{
  "model": "multi-label image tagger",
  "dataset": "close-ups of made-up surfaces with and without defects",
  "train_examples": 101725,
  "image_size": 32,
  "crop_scale_min": 0.8,
  "horizontal_flip": true,
  "arch": "convnext_v2",
  "isotropic": false,
  "norm": "layernorm",
  "hidden_act": "gelu",
  "mlp_ratio": 3,
  "dropout": 0.1,
  "inner_norm": true,
  "moe": "top_k",
  "num_experts": 8,
  "moe_every": 2,
  "expert_mlp_ratio": 0.5,
  "experts_per_token": 2,
  "shared_expert": false,
  "patch_size": [2, 2],
  "depths": [4, 4, 4],
  "widths": [80, 160, 320],
  "kernel_size": 3,
  "num_labels": 18,
  "residual_init": "none",
  "optimizer": "muon",
  "muon_scale": "match_rms_adamw",
  "learning_rate": 0.0024,
  "momentum": 0.95,
  "nesterov": false,
  "orthogonalizer": "polar_express",
  "adamw_lr_other_params": 0.00091,
  "max_grad_norm": 1.0,
  "max_steps": 11500,
  "batch_size": 512,
  "epochs": 57.9,
  "lr_schedule": "cosine",
  "final_lr_fraction": 0,
  "warmup_steps": 2300,
  "weight_decay": 0.2,
  "adamw_weight_decay_other_params": 0.01
}
Rows from block 8 of a small multi-label image tagger, named by matrix and row number. Rows with one number belong to one neuron. Each number is 200 + 30 x the weight over its row's rms, rounded and kept within 0 to 999. All counts start at 0. After the name is the row's rms in percent of the matrix's.
After each neuron's rows are labels from the 100 images, of 14848, where the neuron reaches its highest value: "strongest on" is what is common among them; "lies over" is the class under the peak. Only what is clearly more common there than usual is listed. The data: close-ups of made-up surfaces with and without defects. In brackets: how many of the 100.
# fc1: MLP up (model.blocks.8.mlp.fc1.weight, 960x320), inputs 128-191
# fc2: MLP down (model.blocks.8.mlp.fc2.weight, 320x960, transposed), outputs 128-191

fc1.146,077,244,198,235,189,140,197,174,169,204,189,186,224,205,180,222,208,239,185,275,226,217,160,218,192,196,240,211,266,230,185,175,216,214,171,203,179,167,130,211,170,253,181,217,258,256,193,225,157,222,211,201,206,200,190,203,211,170,249,168,186,263,195,186,161
fc2.146,085,163,193,225,164,234,156,153,221,183,226,201,178,206,190,255,188,210,160,233,155,176,149,228,178,200,237,197,171,137,228,209,190,169,199,203,224,197,191,228,202,199,155,204,212,189,188,197,188,154,249,211,224,212,184,194,197,199,210,206,188,200,191,225,182
strongest on: smear (78)
lies over: smear (37)

fc1.550,079,188,224,236,207,199,185,224,195,223,158,192,186,205,213,201,174,221,210,210,254,204,171,301,143,149,196,184,207,171,215,187,175,182,173,208,178,169,240,221,192,192,205,174,197,198,211,214,203,172,247,188,198,232,192,201,170,200,208,242,217,169,185,210,124
fc2.550,082,229,152,192,195,190,176,180,268,213,199,192,218,152,184,184,196,237,181,262,215,204,190,183,203,172,224,200,275,218,191,205,214,214,193,199,217,226,178,172,108,179,190,144,210,220,217,199,224,139,269,268,238,252,198,197,163,207,205,205,221,228,245,220,168
strongest on: smear (100); wire mesh (28)
lies over: smear (48)

fc1.576,093,201,205,157,192,177,193,223,190,152,242,183,205,211,247,222,227,189,283,219,205,196,174,225,125,204,187,166,162,257,220,180,205,156,210,172,190,227,198,227,193,251,161,236,173,218,222,245,255,142,255,165,185,180,181,198,203,192,228,256,183,208,188,162,193
fc2.576,095,199,150,213,184,171,176,174,203,206,232,212,231,242,205,231,224,227,145,197,240,180,144,206,172,197,180,200,181,155,187,134,217,199,210,208,239,223,172,226,199,154,212,192,183,226,258,172,148,244,180,153,220,263,228,188,142,183,239,149,184,223,215,157,140
strongest on: smear (95); woven cloth (38)
lies over: smear (40)

fc1.388,133,247,222,190,138,193,195,259,176,275,202,183,212,217,189,171,155,221,258,215,136,205,148,212,192,227,212,237,160,190,219,202,140,180,241,158,203,193,217,199,181,152,221,163,220,215,216,210,178,206,224,195,238,174,202,218,223,239,146,135,133,216,217,187,234
fc2.388,107,209,139,173,189,211,199,213,181,181,214,179,216,224,185,182,224,243,221,185,215,242,195,231,135,147,194,232,192,222,201,213,214,207,199,212,186,239,161,205,223,172,239,212,259,202,195,192,198,161,193,216,149,197,224,170,227,212,152,223,161,187,208,176,227
strongest on: dent (100)
lies over: dent (60)

fc1.435,119,212,251,177,229,211,246,223,249,197,217,206,170,190,132,262,213,172,246,263,208,168,211,206,195,162,181,203,156,248,229,189,219,240,201,179,198,181,221,214,214,200,224,235,221,203,243,191,173,218,238,186,168,195,175,192,230,210,239,203,213,177,203,220,183
fc2.435,117,220,214,216,266,192,245,229,185,210,211,214,210,252,181,299,170,166,176,161,218,170,144,178,184,224,244,242,182,262,178,190,197,185,192,134,180,181,171,170,175,240,243,205,204,187,231,185,173,177,188,168,226,172,194,203,207,197,218,229,199,185,199,244,199
strongest on: stain (100)
lies over: stain (46)

fc1.749,103,216,226,212,209,244,217,209,187,214,195,146,176,223,246,237,206,206,225,233,185,266,182,215,192,224,188,254,203,227,215,245,193,184,176,185,231,201,250,139,179,236,173,135,207,222,191,232,149,187,197,211,229,202,159,230,182,190,202,146,217,187,231,226,196
fc2.749,095,212,228,181,200,176,207,182,193,231,179,260,150,172,214,220,178,116,172,214,233,174,225,229,159,144,204,207,234,194,226,173,229,182,179,200,229,240,165,147,248,202,169,208,209,180,213,206,164,184,224,168,203,189,218,231,148,192,233,159,213,210,159,184,186
strongest on: stain (82); wood (33)
lies over: stain (35)

fc1.90,089,168,167,232,251,231,202,216,195,152,260,225,216,242,233,206,280,199,230,231,260,175,196,205,168,236,207,174,195,218,207,163,174,176,183,167,147,195,229,229,207,205,247,216,174,198,197,199,210,148,201,237,206,177,186,166,135,193,170,234,226,198,228,169,185
fc2.90,101,226,240,265,209,204,170,177,214,228,212,220,250,155,188,256,230,197,214,197,243,206,168,178,181,157,228,197,182,183,191,165,188,210,156,208,233,214,190,147,186,203,243,248,193,167,178,205,155,154,189,170,216,253,193,213,171,173,176,186,191,199,159,191,168
strongest on: smear (100); wire mesh (27)
lies over: smear (46)

fc1.440,036,213,204,195,236,192,249,207,176,249,171,216,169,194,193,152,254,256,183,193,202,272,207,236,208,216,184,215,169,231,212,157,167,179,180,185,209,223,183,193,203,275,203,220,228,235,222,185,210,227,184,195,194,215,150,203,215,170,195,192,183,234,187,212,255
fc2.440,051,208,182,258,198,232,224,175,222,162,222,225,213,194,205,201,207,238,169,217,234,169,209,218,219,232,200,217,177,187,199,228,206,144,221,151,217,163,223,221,261,182,203,209,243,198,208,184,233,157,111,208,206,203,221,196,216,276,251,166,172,154,201,254,226
strongest on: dent (99); brushed metal (29)
lies over: dent (33)

fc1.66,098,227,248,216,190,234,209,192,233,188,198,249,188,202,191,167,177,210,159,219,232,162,169,225,197,211,223,179,194,178,206,194,251,185,211,184,200,190,211,151,165,196,194,225,162,256,200,170,206,209,214,207,230,192,228,207,177,241,171,201,211,235,166,226,195
fc2.66,104,137,189,182,161,201,174,247,192,207,212,191,182,262,143,195,232,161,175,214,244,219,203,164,223,148,209,183,196,198,165,195,159,158,163,232,237,216,209,224,187,227,265,192,156,187,175,167,178,168,209,202,253,212,239,180,209,153,218,203,183,219,204,194,170
strongest on: smear (85); wire mesh (29)
lies over: smear (36)

fc1.267,083,175,257,243,198,242,251,138,217,231,220,170,201,179,159,152,192,206,213,278,192,227,174,210,184,108,167,202,272,261,216,230,216,190,202,197,174,209,179,145,203,265,194,143,191,217,268,220,225,200,231,172,199,227,186,207,205,223,140,165,224,174,189,246,182
fc2.267,080,230,215,193,153,232,226,201,213,209,231,215,225,259,158,240,167,141,219,199,150,181,187,203,203,221,265,237,215,201,208,198,212,162,214,238,249,242,199,179,192,270,235,246,220,223,199,170,231,209,286,226,148,224,215,173,203,196,219,165,187,180,161,221,192
strongest on: stain (100); leather (27)
lies over: stain (34)

fc1.123,110,208,172,179,230,133,201,162,235,139,192,171,206,223,165,181,171,185,176,159,220,190,231,169,197,212,248,128,194,202,198,204,252,217,195,208,175,267,225,175,201,205,219,251,227,183,191,204,203,165,211,216,250,179,165,224,113,168,211,234,176,239,200,150,163
fc2.123,111,224,202,176,187,216,161,203,259,127,195,200,218,179,171,220,179,200,184,261,186,246,207,234,201,255,178,190,203,134,209,194,177,176,173,199,205,243,254,213,160,177,236,187,233,199,180,204,196,201,123,213,193,214,222,210,191,241,173,221,169,202,263,154,149
strongest on: smear (78)
lies over: smear (29)

fc1.85,072,204,218,201,214,164,205,186,221,157,180,168,182,206,156,144,199,153,261,211,215,287,199,169,217,206,178,186,219,161,213,227,203,166,215,165,217,212,232,230,213,154,207,235,199,252,207,147,255,173,222,143,168,144,190,171,183,188,239,172,234,133,192,167,164
fc2.85,081,251,177,276,201,187,216,213,177,209,198,211,212,210,149,184,244,127,193,243,189,200,185,185,178,254,132,239,227,187,263,265,194,196,193,204,240,240,188,177,235,211,148,182,195,250,137,218,246,131,206,212,212,199,224,253,192,225,212,201,199,207,171,237,181
strongest on: stain (92)
lies over: stain (35)

fc1.190,096,188,199,196,174,161,152,205,196,199,222,202,206,237,154,216,211,198,142,234,243,186,180,171,217,282,170,191,212,234,184,187,223,187,200,241,227,211,217,187,176,270,221,200,166,220,178,179,222,223,213,199,218,197,161,172,213,223,153,187,148,174,151,176,257
fc2.190,103,218,196,181,239,165,185,218,214,165,114,195,169,186,183,211,179,196,195,240,210,223,193,170,194,189,194,175,188,207,223,189,189,166,201,188,208,258,209,202,214,210,226,221,216,231,254,177,194,168,202,190,226,117,213,196,194,143,207,215,213,199,164,166,144
strongest on: smear (95); wire mesh (38)
lies over: smear (72)

fc1.524,048,198,209,178,206,234,225,178,137,182,235,242,169,211,164,231,241,232,194,202,218,221,177,159,214,256,202,159,237,205,220,178,182,181,181,175,168,207,181,175,222,184,170,184,220,195,165,220,185,222,208,163,200,172,172,178,179,230,174,205,194,206,180,240,181
fc2.524,052,275,194,241,201,229,281,175,237,240,211,193,148,194,216,236,214,213,161,180,204,141,184,200,270,164,245,162,177,203,231,216,211,213,223,207,222,159,258,190,238,189,209,190,152,222,177,142,223,192,153,213,192,219,201,199,179,209,242,194,180,188,240,171,230
strongest on: dent (89); leather (35)
lies over: dent (26)

fc1.7,085,165,182,168,159,190,168,185,196,206,196,179,272,187,186,166,213,187,267,207,209,199,178,239,193,177,232,184,226,204,178,198,204,210,135,208,213,198,154,201,171,203,228,256,202,216,220,228,217,197,232,274,144,213,240,173,154,207,221,237,216,155,182,185,162
fc2.7,096,172,163,230,132,216,116,168,224,204,183,196,212,192,220,227,175,230,232,220,214,165,261,194,217,199,190,210,194,185,223,170,186,181,228,166,208,235,213,212,231,194,187,168,224,118,236,203,167,210,257,203,224,175,194,174,194,127,205,190,223,214,202,179,134
strongest on: smear (98)
lies over: smear (72)

fc1.494,101,171,170,128,162,163,205,176,172,206,210,219,203,216,152,214,200,168,193,194,278,206,193,235,219,212,195,161,208,197,172,251,186,179,186,222,202,179,163,214,202,200,220,184,157,184,220,256,166,227,220,250,167,149,209,208,185,255,205,168,174,250,201,184,234
fc2.494,118,152,177,217,225,238,143,175,217,185,187,181,222,234,168,150,160,216,153,207,180,216,183,160,201,190,190,211,188,176,151,177,234,163,150,179,203,183,190,186,174,206,225,186,206,202,190,174,180,193,218,186,272,201,170,171,99,182,194,215,240,204,216,193,149
strongest on: smear (98)
lies over: smear (36)

fc1.20,111,195,183,193,172,180,166,206,209,196,231,201,173,186,161,200,216,166,159,226,218,234,210,256,214,257,249,189,216,229,198,182,188,235,209,218,201,172,185,226,191,166,157,212,245,254,270,227,262,194,217,207,229,224,152,189,169,139,293,201,194,213,192,184,227
fc2.20,104,190,203,230,199,140,138,88,225,130,252,201,168,209,205,181,223,188,206,173,243,236,199,185,196,201,266,217,178,218,233,218,243,172,194,175,214,201,172,206,182,181,238,137,207,245,224,133,165,190,231,266,213,168,201,185,161,148,201,227,225,240,186,188,140
strongest on: smear (100)
lies over: smear (70)

fc1.614,100,154,174,217,158,186,213,195,150,144,242,151,202,183,220,221,205,221,253,204,176,217,209,154,225,184,233,190,201,230,267,199,211,198,213,235,224,236,162,207,173,242,247,192,246,187,278,208,183,149,175,273,185,186,197,190,206,193,171,175,218,229,176,235,170
fc2.614,107,243,251,177,182,203,183,256,166,221,200,204,238,217,224,194,231,180,174,256,142,194,205,173,241,187,270,203,195,203,194,214,207,193,222,208,191,227,234,159,251,214,190,223,159,214,196,216,208,191,212,267,178,229,232,190,202,153,203,184,229,163,142,221,187
strongest on: stain (100); leather (42)
lies over: stain (38)